A small multi-label image tagger, trained from scratch: norm layernorm.
Rows from block 3 of a small multi-label image tagger, named by matrix and row number. Rows with one number within an expert belong to one neuron, the router's apart. Each number is 128 + 32 x the weight over its row's rms, rounded and kept within 0 to 255. All counts start at 0.
Before each expert's rows are labels from the 100 images, of 14848, where the router gives the expert most weight on average: "responds to" is what is common among them. Only what is clearly more common there than usual is listed. The data: histories of elementary cellular automata, time running down. In brackets: how many of the 100, against the usual share in percent.
# router: router (model.blocks.3.mlp.router.weight, 64x192), inputs 128-191
# gate: expert gate (model.blocks.3.mlp.gate, 64x48x192), inputs 128-191
# up: expert up (model.blocks.3.mlp.up, 64x48x192), inputs 128-191
# down: expert down (model.blocks.3.mlp.down, 64x192x48, transposed), outputs 128-191

# expert 44
responds to: 010 turns on (76 vs 50.3)
router.44 [104 193 104 177 150 104 143 130  62 125  81 144 115 118 110 155 133 133 120 120  98 142 161 123 175 105 106 150  72 132 156 147  90 123 149  95 128  94 125 127 125 156 136 154 149 140 146 100 144 183  44 115 112 127 128 182 106 125 165  91 104 113 122 155]
gate.0 [152 137 156 160 160  98  97 184 116 121  86 190 139 176  79 133 139 133 150 152 178 135 154 102 155 116 150 166 166 142 155 100 108 150 168 145 143 126 106 125 132 205 111 113 114  98  86 119  92 148 128  85 187 168  79  53 137 146 108 141 129  99 131 154]
up.0 [139 151 143 131 174  98  93 158 116 120  80 188 145 181  76 129  96 127 183 163 193 136 146 128 139 124 144 183 175 126 163  92 118 154 150 127 126 141 103 142 138 194 144 109 138 100 112 143 103 139 118  80 188 143  65  58 121 135 106 132 125  91 153 139]
down.0 [114 119 122 115 119 109 127 172 169 131 130 181 157 179 161 136 133 148 161 157 177 123 127 106 183 123 140  72 102 142  89 128 159 150 160 171 114  82 158 136 178  87 153 197 189 160 152 149 103 159 201 125 161 154 147 153  64 127 132 107 117 153 125 196]
gate.1 [126 123 135 121 133 154 106 115 132 109 102 197  94  97 191 186 149 141 106 122 130 129  91 155 115 137 135 172 155 198 146 132 169 180  60 109 117 149 137  98 153 105 143 185 141 128 145 104 114 110 142  97 132  98 132 128  95  80 129 118 139 125 166  84]
up.1 [138 131 122 116 131 155 121 133 121 170 146  83 113 179 143  99 104 145  82 158 157 168 114  98 105  78 151 163 188 100 143  74 128 107 144 124 183 105 141 153 101 118 129 110  98 160 110 154 121  16  97 111 111 121 141 107 113 119 165  84 157  89 130 151]
down.1 [122  89 122  61 116 108  91 123 161 162 124  69 128 137 139 156  86 198 159 107 159 166 133  94 151 131 144 107 138 166 150 167 163 139 159 187 118 163 136  98 168 135 101  98  88 121 187 131 145 164 146  48 163 138 136 135 107 149 139 106  84 149  73 127]
gate.2 [157  83 143 106 123 164  93 103  75 115 117  98 132  58 141 175 197  89 132 108 139 101  98 192 123 168 181 123 121 125  89 129 136 172  99 140  72 205 138 171 133 122 102 163  99 153 179  87 133  81 167 109  88  68 178 142 154  88 166 106 144  94 145 134]
up.2 [154  63  79  97 122 144 122 111  77 142  99  86 159  90 132 139 152  96 153 108 126 106 109 142 117 168 171 106 139 168  96 127 114 196  70 132  99 191 142 149 100 104  98 157  69 128 153 146  95 115 199 130 127  75 157 136 180 111 150  92 159 167 176 107]
down.2 [134 131 150 125 134 104 138 106 154 111 133 173  58 117 167 109  65  93 139 162  81  89 128 156 149 116  95  85 112 136 103 109 150 147  85 110  92 137 111 143 162 155 132 145 138 181 124 153 151 133 164 121 199 168 115 154  68 168 161 130 121 164 154 141]

# expert 63
responds to: 001 turns on (75 vs 49.9)
router.63 [ 55  95 115 155 144 142 208 162 167 154 134 157  97 145 130 125  54 123 110  64 109  87  71  72 157 148 132 110 114 144  85 124 112 151 110 141 134 124 153 131 123 146 121  74 122 121 106 182  77  99 116  98 190 112 145 161  39 131 143 102  71 137 129 138]
gate.0 [121 142 133 118 148 193 141 164 141 119 113 135 109 142 116 152 108 193 111 159 118 125 144 161 106 102 151 131 160 136 173 177 118 147 146 113 123 127 110 124  97 114 120 135  38 110 141 147 112 111 162  99  89  70 103 101 150  93  93 112  62 129  79 101]
up.0 [113 119  77  61 172 156 118 129  98 105 108 133 103 118 109 149 136 164 129 154 106 131 162 151 132 112 174  93 202  95 185 173  87 109 116 140 122 131 119 158 119  99 122 151 137 115 131 145 109  55 161  92 113  71 138 104 212  85  90 140 106 155  74 128]
down.0 [216  42 150  90 121 140  93 142 175 114  71 117  98 103 129  61 165 116 133 148 105 129 126 158 116 150 102 126 141 147 166 124  92  85  69 121  98 168 103 146 100 140 112 135 121 106 134  97 111  93 133 129 154 166 130 140 140 158 139  89 101 113 141 120]
gate.1 [162  74 100 122  80 132  78 128 133 105 122 101 172 123 136 101  96 166 182 183 162 154 137 100 129 108 151 139 155 154 147 101 127 136 130 114 170 167  72  50 142 116 114 205  93 146 158 176 161 119 110 111 203  75  93 101  96 140 137 109 170 178 105 172]
up.1 [109 179 145 193 157 164 133 122 150 153  96 150  68 150 120 135 169 108  91 128 128 122 120 146 160 102  79 140  92  85 114 175 120  95 167 144 109  73 136 191 132  97 160  71 156  74  87 101  62 170 100 176  64 150 129 160 130 125  90 153  75 106 131 100]
down.1 [ 98 137 197 160  72  71 149 136 165 118 146 100 169 127 121 139 104  86 147 132 126 129  76 127 155 154 140 136 124 116 139 124 130  88 134 196 141  62 168 131 154 131  80 107 138 150 110 118 172  70 124 117 142 150 112 138  92 148 130 129 133 189 186  99]
gate.2 [187 158 160 105 115 105 155 127 141 125 147 153  99  92 167  98  74  77 150 100  68  79 157 122 171 143 121  88  91 112  77 129  80 138  62  96  91 136 140 149 102 135 115 123 141 161 129 108 129 115 124 189 109 145 215 177 101 152 150 116 120 118 171  92]
up.2 [158 160 174 107 116  96 163 132 168 131 147 147 108  75 164  89  96  70 157  85 122  77 144 144 184 140 102 122  96 101  63 147  95 121 106  92  77 150 150 142 146 125  87 146 154 157 100  88 124 114 134 195 121 165 194 161  70 144 154 142 134  58 173  87]
down.2 [102 135 108 148 141 104 128  94 131  87 133 171 141 105 128 109 140  95 161 176 102 135 108 162 137 153 129 115  96  93 109 135 174 146 120  65 135 150 142 134 119 100  78  91 120  83 148 108 103 116  85 110 109 141 120 144 133  74 148 126  85 132  79 104]

# expert 41
responds to: 001 turns on (78 vs 49.9)
router.41 [130 155  97 111 112 123 151  87  89 159 126  51  88 152  93 130  74 146  62 152 138 133 125 101 133 105 133 138  82 121 108 171  77  98 144 120  62 146 140 185 127 135 111 106 126  89 153 106  96  92 117  73 119 100 126 170 139 168 110  88 149 143 126 162]
gate.0 [149  95 121  78  75 124  98 109  95  83 128 128 131  90 146 106 161  88 121 155 133 146 115 125 137 165 253 125 132 119 168 131 122 155 114  94 156 125  80  97 173  85 116 148 139 178 152 117 132  81 171 132 158  92 138 162 172 165 149 197 106 148 151 140]
up.0 [150 119 104 146 111 130 120 130 116 123 104 128 128 147  86 108 120 129 176 142 118 154  94 132 144 184 171 132 122 130 148  92 180 128 129 104 161  69  86 123 138 122 135 151 137 135 141 145  82 116 194 129 119 109  87 126 122 125 138 144 136 200  85 126]
down.0 [142  83  82  94 102 126 131 122 156 124 148 138 140 139 102 154 163 137 145 173 142 115 144 120 173 126 140 110 188 190  82 135 104 128 171 135 183 123 130  80  58 150 141  71 168  99 153 173 153 134  83 114 149 119 136  82 122 121  92 129 132 142  73 195]
gate.1 [108  55 112 103 101 139 115  89 180 163 116 141 117 135 116 224  87  89 165  84 158 160  50 131  99 117 102 125  91 158  72 127 204 145  94 150 115 109 115  96 164  95 140 124  73  85 180 145 141 125 106 130 125 169  70  86 171 124 119 124 148 136 115 144]
up.1 [ 49 136 150 122 133  87 132 123 164 185  78 158 105 109 151  86 115  75 136 112  73 178 104 136 129 136 117  99  88  94 131 120 169 131 116 171 111  68 158 139 178  88 137 103 139  94 138 132 144 159 118 147  96 203 128 144 143 155 169  85  90 139  90 130]
down.1 [144  76 191 130 129 145 182 152 153 149 117  96 169  42 125 226 160  82 151 109 162 127 186 133 161 192 134  48 132 131 143 171 168 153  94 147 131  51 146 162 121  59 165 141 152 151 113  98 148 123 132 120 136 120 108 170 147 128 106 103  57 143 116 177]
gate.2 [157 154 121 130  74 129 104 168 148 146 123 121 111 114 127  70 116  88  83 144 140 156 151 142 136 139 154 135 107 137 128 102 110 124 113 104 139  85 203 128 149 142  88  68 108 149 173  87 149 103 178 172  88 124 163 173  60 143 132 155 122 115 126 117]
up.2 [ 70 183 100 128 105 126 155 108 128 158 148 179  57 152 141 121 127 130 119 149 186 114 132 137 145 176 142  80 147 129 121 138 153  94 109 111 136 170 125 132  83 133 169 139 134 168 120  84 116  87 115 130 101  93  82  79 157 110 177  94 142 147 116 100]
down.2 [122 113 133 184  97 157 120 142 155 115 175 121 115 148 161 101  94  85 157  73 118 167 156 117 106 113 158 140 150 129 145 140 137 132 202 115 133 120 149  73 105 115 150 137 118 109 138 112 122 111 140  43 107  68  66 134 150 140  80 155 135 144 125  99]

# expert 54
responds to: 111 turns on (82 vs 50); 101 turns on (78 vs 49.3)
router.54 [ 88 102 113 113 110  85  70 199 105 117 110 140 137 143 156 114 137 131 117  81 119 161 159 147 133 154 162  90 164 103 109 138  72 110 142  61 159 105 180  93 127 168 101  93 155  59 129 158 137 187 151 143 138 171  66 152 168 100  88 141 137  91  56 145]
gate.15 [119 151  52 120 164 158 188 162 143  81 152  76 115  84  91 133 105 106  90  83 121 102  90 174 162 143 145 169 124 102  92 135 170 103 112 158 116 152  97  85 123 140 101  93 151 190 137  68 176 134 140 107 136 110  88 125 123 178 164 134 142  85 128  46]
up.15 [107 106 143  92 121 119 108 104  99 164 122 115 136 133 170 172 203 123 124 143 141  91  75  88 143  89 118 109 123  89 100 158 133 124 122 157  68  83 139 170 109 135 186 107 120 144 131 188 121  99  99 127 145 178 129 162 194  89  94 147 127 177 123 198]
down.15 [147  60  79  98 173 115 165 213 101 116 123 152 136 132 125 105 120 151 142 153 179 130 161 159 127 120 166 135 121 146  87 104  69  78  93 148 110 137 140 149 137 134  63 192 113 116 124 160 127 100 191 102 168 138  96 111 124 176  94 166 186 185 142 147]
gate.16 [111 178  80 129 125 173  77 121  89  93 115 140 145 168 117 164 160 127 103 102 128 184 112 162 102 120 220 128 187 118 164 112 150 162 165 143 119 172  65 120 155 183  79 135 146  78 121  41  87 139 144 101 143 148  87 109 115 137 109 146 133  85 154 138]
up.16 [166  50 171  99  91 128 156 159 125 156  96  81 154  66 141  96  86 113 172 173 118 123 156 121 100 137  73 118 131 162 119 147 175 118  80 129 139 103 138 140 120 105 146  99 105 137 125 185 162 164 131 144 110 108 142 157 175 134 132 116 156 169  46 107]
down.16 [121  75 185 130 127  82 121 152  51  85 144 159 117 101 124 104 175 131 103  83 176 122 150  74 123  80 149 139 114  77 109 121 105  75 162 146  91 110 199 151  93 124 172 167 155 143 158 133 165 199 117  87 123 154 128 134 145  86 127 161 175 137 167 134]
gate.17 [176 129 106 143  95 157 112  99 125 138 201 101 109  58 152 136 159  90 117 109  88  88 162  76 129 126  82 109 119 148 153 143 119 117 119 123 158 121 118  74 142  77 116 145 149 168 103 129 150 107 125 167 113 114 167 182 135 153 121 153 115 183 179 148]
up.17 [142 115  80 122  77 153 143  95 149 120 158  90  98  84 115 165 128  83  96 139 123 104 162  84 144 146 122 121 114 152 124 121 131 102 111 111 117 101 121 106  92  67 164 159 134 189  95 119 132 129 156 166 125  87 165 181 155 167 139 164  99 175 136 141]
down.17 [134 178 141 149 167 120 149 154 125 123 115 101 127  57 105 138  99 137 154  90 143 175 199 143 146 214 140  88 176  99 128 108 108 147 121  86  61 146  73 130 122 154 155  61  87  68 123 120 158 125 166 135 131 102 136 159  92 116 115 133 151  88 108 162]

# expert 46
responds to: 101 turns on (88 vs 49.3)
router.46 [109 120  72 149 125 119 182 136 116  95 142 145 104 155 123 163 110 183  50 131 102 124 145  78 148 113 116 143 105 137 121 138 174 135 126 158 133  93 164 142 156 146 139 139 159 146  71 105  56 150  73 131 124 117 137 117 165 150 139 171 188  82 106 155]
gate.0 [143 116 155  65 107 120 121 132 102  81 162  81 132 101 104 121 128  71 159 133 158 140 135 107 115 143 181 108 112 150 141 180 149 135 119 135 108 188 114 104  57 112 168 144 150 130 106 161 197 161 138 136  91 104 150 179 109 173 156 137  85 120 171 137]
up.0 [126 155 141  96 159 120 135 156 101  88 112 255 109  66 151 111 173 189 152 214 167 126 113 137 149 130  65 142  88 156 132 152  54 132 134 127 149 161  30 142  95 120 132 138 105 144  94 122 166 115 156 106 145  96 139 118  88 134  75 151 180 136  92 116]
down.0 [175 116 143 192 142 161  88 174 113  97 156 123 152 117 111 162  80 103 167 133 150 151 130 162 118 120 130 187 122 106 123 101  92  91 175 104 130 134 139 168 109  92 142 185 110 138 119 107 116 173 105 136 123  71 130 100 119  73 116 156  95 125 120 128]
gate.1 [ 95 111 172 151  85 144 137 174 103 144 149  82 156 124 123 157  58 118 175 144  73 131  82 136  68 142 148 142 138 162 144 100 184 162 100 176 176 107  75 103 116 110  83  98 111 133 168  75 168 116 143  83  98  85 143 118 101 145 172  93 164 120 103  91]
up.1 [113 134 124 153  74 157 128 156 101 105 173  65 139 129 108 135  94 116 114 157 105 132  86 144  77 155 132 136 159 127 124 104 176 135 117 147 175 135  75 114 117 122 106 124 100 153 178  79 138 100 150 118  87  73 128 128  90 165 181 117 151 152  85  37]
down.1 [141  56 172 172 156 132  93  79  82 132 166  87 109 109 121 140 167 122 116 190 150 117 144 128 202  73  88  92 117 149 144 127 114 120 157 124 123  98  89 183 114 112 117 130 103  86 174 126 141 135 135 167 121 136 110 171 123 195 184 125 139 197 162 153]
gate.2 [ 91  92 110 147 107 136 159 145 143 134  82 129 165  82  77 107 136 115 114 150  72 113 148 200 122 134 157 100 108 139  74  84 139  74 175 123 132 132 153 119  95 159 167 112  74 171 101 133 134 136 132 118 196 153 143 156 139 118 139 127 124  58  51  98]
up.2 [132 128  95 120 149 155 132 122 141  92 164 108 113 199 143 138  96  72 116 131 124  91 128  79  99 220 167 131 128 109 137  68 144 117 104 120 130 117 137 125 158 150 121 164 145 164 119  34 166 163 135 119  71 122 147 107  79 132 141 126  95 170 177 116]
down.2 [184 120 102 133  89 155 192  60 117 130 141 130 153 140  94 145  95 130  79 143 106 129  94 116  95 156 123  74 210 157 176 160  78 125 109 137 103 162 138 119 108 184 150  92 145 114 177 109 142 176 150 108 111 130 174  94 119 147 144 115 132 175 110 117]

# expert 56
responds to: 010 turns on (76 vs 50.3)
router.56 [127  68 144 105 164 161 168 141  94  68 119 107 136 124 121 113 115 176 136 158 178 109  97 153 102 118  60 196  92 177 155 132  77 117 133 135  98 138 109 110 143 178 107 107 158 122 179 184 126 109  84 105 169  79  94 174 103 139 119 146 141 142  60 135]
gate.0 [133 165 144 145 163 120  79  94  97 122  99 155  84 124 128 105 227  65  92  73 136 140 131 107  97 167 134 141  90 122 133 101 113 137  79 105 105 106 182 144 161 145 137 109 234 134 144 113 103 167 133 115 129 160 111 113  62 175 143 194  97 115 140 147]
up.0 [137 144 119 126  87 100  67  96  99 148  74 146  83  94  36  99 159 164 153 151 105 165 146  80 107 116 105 153  97 138 171 129 139 106 158 110 143 114 133 116 120 162 146  97 185 141 137 156 121 171 130 149 147  97  63 136 106 143 122 185 131 123 130 128]
down.0 [114 152 106  49 116  45 130  86  82 126 124 119 156 148 137 159 142 172 141 132  50 109 118 141 140 145  84 105  95  81 157 155 165  86  93 220 132 127 101  90 158 117 123 169 113 120 128 173 136 124 163 140  79 140 107 112  76 155 141 142  64 158 143  63]
gate.1 [122  75 107 128 128 136 121  83  99 141 110 103 166 109 129 161 149 133 155  78 132 129 116 128 164 133 113 191 133 187 104 138 129  87 131 124 116  85 146  72 145 124 101  81 100 155 144 233 185 154 122 110 164 122 149 103 151 154 108 167  96 167  74 161]
up.1 [174 127 133 107 132 175 136 104 120  72 136 114  94  95 115  99 141  86  80 135 158 103 111 123 201 143 104 122  99 134 140 112 111  51 142  73 162 159 145 115  84 127 109 102  90 166  96 102 134 150  81 165 112 125 182 143 143 102 149 177  77  97 147 107]
down.1 [168  67 109 169 141 172 153 173 111  80 148 119 132  95 184 146 147 114 129 178 166 142 108  64 123 101 143 121 125 156 178 136 146 132 155 158 147  92 145 166 129 134 104 109  90 115 103 170 166 128  95 151 102 196 113  77 127 156  94 106 153 160 137 130]
gate.2 [151 150 103  92  99 119 146 161 153 157 134 141 123 136  86 118  81 133 147 152 136 134 129 138 113 138 183 152 183 108 116 120  88 163  85  67  58  91 144 133  60 136 108 128  79 137 152 120 110 151 119 113 118  83 137 119 144  84 146 143 101 123 183  76]
up.2 [168 110 129 101 114 125 140 104 137  81 115 151 152  76 120 100 103 138 119 175 107 118 133 172 150 165 218 126 178 118 101 122  79  97  56  84 112 181 117 160 106 139 152 109 101 164 128 116 201 129 137 162 142 103 167 112 173  86 152 133 168 100 169  58]
down.2 [130 113 131 159 105 147 150 103 133 102  96 232 120 106 110 128 196 114 125 148 126 151 102  76 155  93 175  99 152  78 177 171 153 170 167 125 118 116 119 116 118  76 110 129  44 121 148  92 165 140 139  59  79 154  85 113 125 165  95 157 168 203 114 128]

# expert 52
responds to: 110 turns on (82 vs 50.4)
router.52 [103 127 119 156 139 147 101 145 153 142 112 130 143 129  97 119  84 160 139 112 124 138 101 100 117 106 123 123  89  74 121 146 211 146 158  75 138 112 143 209 133 115 181 104 126 128 102 154 110  99 100 145 123 122 191 129 148 137 110 164 118 141 146 103]
gate.0 [106  95 179 131 147  98  77 137 133 182 123  86 144 123 191 106 116  88 186 115  88  98 159 135  98  75  93 148 127 128 114  99 221 161 112 133 127 164 130  71 177  83 104 164 133 156 125 175 131 110 168  95 107 180 140 158 125 126 150  91 163 147 156 150]
up.0 [105 182  54 151 190 109 168 100 118 112 137 157  99 179  56 106 129 158  93 103 151 118 122 172  92 136 142 109 127 117 199 130 103  92 155 115 111 121 134 161  47 137 161 167 118 158 147 121 100  82 140 143  72 144 144 124 177  74 153 158 108 112 121 120]
down.0 [122 168 183 178 143  91 162 119  94  93  83 127 181 127 133 141 173  63 113 187 111 114  84 128 153 123  86 146 119 126 131 117  83 148  86 115 116 136  75 116  86  85  61  82 119 176 110  94 145  94  59 124 108 135  99 103  76 153 110  92 113 155  83 245]
gate.1 [113 124 135  88 133 149 152  71 108 113  45 130 150 106 137 127 144 139 140 125 168 136 111 162  79 129 129  86 104 154 134 121  86 180  75 129 141 159 148 121 174 112 147 111 131 125 153  91 119  79 196 138 136 180 153 107  88  91 119 146  99 148 106  90]
up.1 [ 79 106 132 175 106 108  90 170 146 103 196  80 146  94 132  92 109  76 125 221 107 117 156  93 190 120 140  94 121  99 129 159 168 100 147 168 137 135 119 127 128 149 109  96 113 130  85 123 197 204  76 129 112 110 138 151 164 164 166  97 177 141 157 119]
down.1 [150 150 136 135  84 131 138  92 133 141 155 189 153 108 149 118 116  95 148 120  91 173 106 144 121 139 120 124 121 131 160 115 181  91 164  97 149 121 119 198 140 124 140 135 125 120 104 101  52  74 163 103 182  84 121  83 177  97 161  70 145 172  96 191]
gate.2 [162 138 161 103  87  89 107 155 117  89 180 151 115 128  82  54  71 107 156 154  93 121 110  94 167 206 125  89  94 125  97 133 113 134 106 159 187  64 114  78 160 127 150 104 125 184  72  90 151 145 156 157 155 137 151 104 128 193 151 142 102 173 138 165]
up.2 [108 106  98  98 150 167 135 114 157 174 104 103 123 102 164 212 147 190 115 101 133 180 133 151 106  41 108 150 149 160 122 103 131 140 128  72  84 174 157 116 106 112 145 129 103  69 180 163 145 121  79  55 117 158 137 134 138  75  80  83 125 106  96 148]
down.2 [114  96 163 149 213 120 165 146 110 140 152 105 106  92 126 112 145  53  77 135 152 170 133 149 169 134 163 177 131 120 150 103 101  98 150 104 151 104 164 138 150 128 136  98  55 136 111 127  84 150 103 149 156 148 147 149  66 122  85  81 135 140 121 171]

# expert 36
responds to: 000 turns on (92 vs 50.1); 001 turns on (87 vs 49.9)
router.36 [158 133  90 140 109 106  97 156 133 157 129  68 128 170 138 127  85 108 126 110  47  65  81 203 116 154 145 121  77 134 122 120 114 141 114 131 152 174 135 108 152 187  73 103 149  99 165 109  83 180 140 115  99  71 135 133 125 101 107 139 134  88 152 114]
gate.15 [162  99  58 147 115  78  95  81  92 126 181 132 126  58 139 141 118  93 130 147 150  98 113  67 124 162 156 108 130 160 100 167 107 144 123 118 142 146 135  47  89 106 145 125  92 191 153 172 212 105 111 115 157  94 141 153 194 157 146 146 129 166 116 166]
up.15 [126  42  46 151 105 120 111 116 135 127 153 109 174  76 139 151  88 150 119 109 141 153 113  96 132 104 116 108 114 149 103 131 142 107 109  90 144 102 159  76  96  89 115 120 120 188 128 167 188 144 116  80 186  85 105 159 186 154 151 114 100 139 121 170]
down.15 [127  88 129 120  94 130 212 133  80  92 118 138 125 159 108 122 106 157 160  66 131  67 110 127 123 140 119 114  70 101  95 135 137 102 156 188 138 131 123 105 100  93 139  71 135 125  79 121 136  69 174 149 141 163 150 190 133 148 103 175 144 110 133  97]
gate.16 [ 76 153 201 132  89 117 129 200 157 168 143 114 183 113 156 147 102 177 146  82 159 214 123 130 131 110 155 177 150 100 139  87 123 114 200 177  92 145 112 114 139 126 128 160 119 108 100 139  97 124  94 101 133 102 168  86 158 121 173  74 232 121  97 162]
up.16 [ 80 176 124 172 146 115 141  85 122 120 137 165 112 127 209 178 170  97 129 216 114  92 138 119 154 136 119 123 153  80 157 148 116 124 110 137  92 166 113 138 130  81 148 152 179 163 100 119 125  75 133 132 115 100 192 119 142 129 121 164 121  97 145 129]
down.16 [ 97 161 208 134  88 149 164 150 163 131 145 155 158 110 141 152 141 103 116 161 100 167 105  92 180 143  60 117 149 101  98 157 135 118 146 181 140 117 149 133 124 118 110 190  97 133 138 143 108  77  70 156  90 103 152 128 125  75  67 125 101 148 116 157]
gate.17 [136 154  32  63 170 134 140 120 165 105  99 101 101 171  71  59 158 139 121 145 135  99 125 138 182 128  94 151 132 113 171 181  55  98 144 123 108  73 152 142 149 156  86 114 139 117 181 189 185 102 122 120 107 158 153  98 103 119 103  95 113 111 103 127]
up.17 [ 75 125 127  99 195  73 113 203 111  82 123 137  95 133  66  88 180 153 117  60 133 146  90 187 119 141 122 178 101 129 137 117 142 159 173 181 156 122 143 147 134  97  80 149 138 131 170 152 123 120 145 157 122 145 100 101 110 153  74 172  67  77 100 131]
down.17 [110  75 120  84 129 143 126 133 108 157 127 123 133 115 149 141 112 138 129 153 141 115 118  81 154 115 112 145 132 206 114 157 128 118 116 111 119 114 150 137 147 134 152 168 148  79 149 164 130  91 131 151 150 173  95 134  52 121 141 140 170 182 147 127]